A small masked spectrogram model, trained from scratch.
Data: trained on notes from a synthesiser with random patches, 20.0 epochs.
Rows from block 5 of a small masked spectrogram model, named by matrix and row number. Rows with one number belong to one channel. Each number is 128 + 24 x the weight over its row's rms, rounded and kept within 0 to 255. All counts start at 0. Numbers have three digits each. After the name is the row's rms in percent of the matrix's.
After each channel's rows are labels from the 100 clips, of 14848, where the channel reaches its highest value: "strongest on" is what is common among them; "peak in band" is the frequency band that holds the peak. Only what is clearly more common there than usual is listed. The data: notes from a synthesiser with random patches. In brackets: how many of the 100.
# convs1: 3x3 conv (model.blocks.5.convs.1.weight, 80x80x3x3, each kernel summed), inputs 0-79
# convs2: expand pointwise conv (model.blocks.5.convs.2.weight, 336x80x1x1, transposed), outputs 0-67

convs1.46 094:103099118127125147134165109133112125134149133186143118120102112126112124157152118186100123112165174179174100132128128150140137090144106180123129131153103099160145101141143118137075124142130134141104151104138115166140132127102149100155092104
convs2.46 104:118144152093137119097119096131096141153120112087147127126099124120103170090117139131163120130098138156122133085137111130141126135148092140116155141119144123142064137101160098142126136140131084127140134168
strongest on: glide (74); hard sync (26)
peak in band: 2000 to 4000 Hz (57)

convs1.16 140:134145114130103145107133157142126133140116157143131102075088100114120166147146147122169163107121121130150111065143155146129149121129175115106110094159087112129149156107134135078130127140129191122098128112123174144142152092128112146139119164
convs2.16 098:187099166153112142145157118111116114165145119158134128143151134139089127113149103109170094146134138155120115133132125136139128158164147119110139119126071103109138145110099095124128139137134121144125139159
strongest on: vibrato (59); glide (45); pitch class: A (28)
peak in band: 2000 to 4000 Hz (59)

convs1.75 142:150136132136133131150157101130129131137130108174096118133133111103116135142174143173102121080091163148158079112117153123097123074125132133108068138133093108113140131131155115137111119131148204114122136130134134171152138093141097126149113123
convs2.75 108:126120172116131119119088123161120146180128112163161128139204129118119099126136134123142091117127138139114148122133144133198117134084106142155075144123125092100160117130127094150170102135133152135091111085
strongest on: glide (63); hard sync (41)
peak in band: 500 to 1000 Hz (49)

convs1.25 085:078126075118147141107123125163107105160165127119139104151107134156115100103155125118160138144100085152128146117126132097158144124122150164120153143124141118132130150125131159096133102152112155113124107083125058102073145115115144133106094162
convs2.25 095:139133114120140159151153139083155107090157097137159134138155130108152139089128111153074132150138135138155151127147092135135105140109125137154180142173178112091119091165106165176139129142160166137152117112
strongest on: glide (56); pluck (52)
peak in band: 250 to 500 Hz (30)

convs1.23 104:129104077088167141104123134112127142108146131107151092121161158138099126150126159127134152125176075149139110169122138119174154157129102112147150103132124125130162109149158092157148167141164146116124139111082095125135153135115126107162162106
convs2.23 098:087094142102115083120040136075132127147119143126114130135117141129141140107180140133136147106112130127146163129148116117150055088107158159132124127153160132093105157144133094107140158140076116126084123121
strongest on: glide (100); triangle (36)
peak in band: 500 to 1000 Hz (49); 1000 to 2000 Hz (30)

convs1.27 113:146113133142129125119163169132134096122120180133117137084122133137146135145125120118126094150127097098102135068153137141145147146157156161091129155124114130143128162119066127090153092120122116105111132132107117198117148117084146147109141166
convs2.27 094:132083119139168135108134063119125184119144125132166135139116115125145109098088133178119141139138110131111138116145120134112139100122146135133132149072116125142145097113110128122122145117105124135170125120
strongest on: glide (55); echo (55); inharmonic FM (44)
peak in band: 1000 to 2000 Hz (39)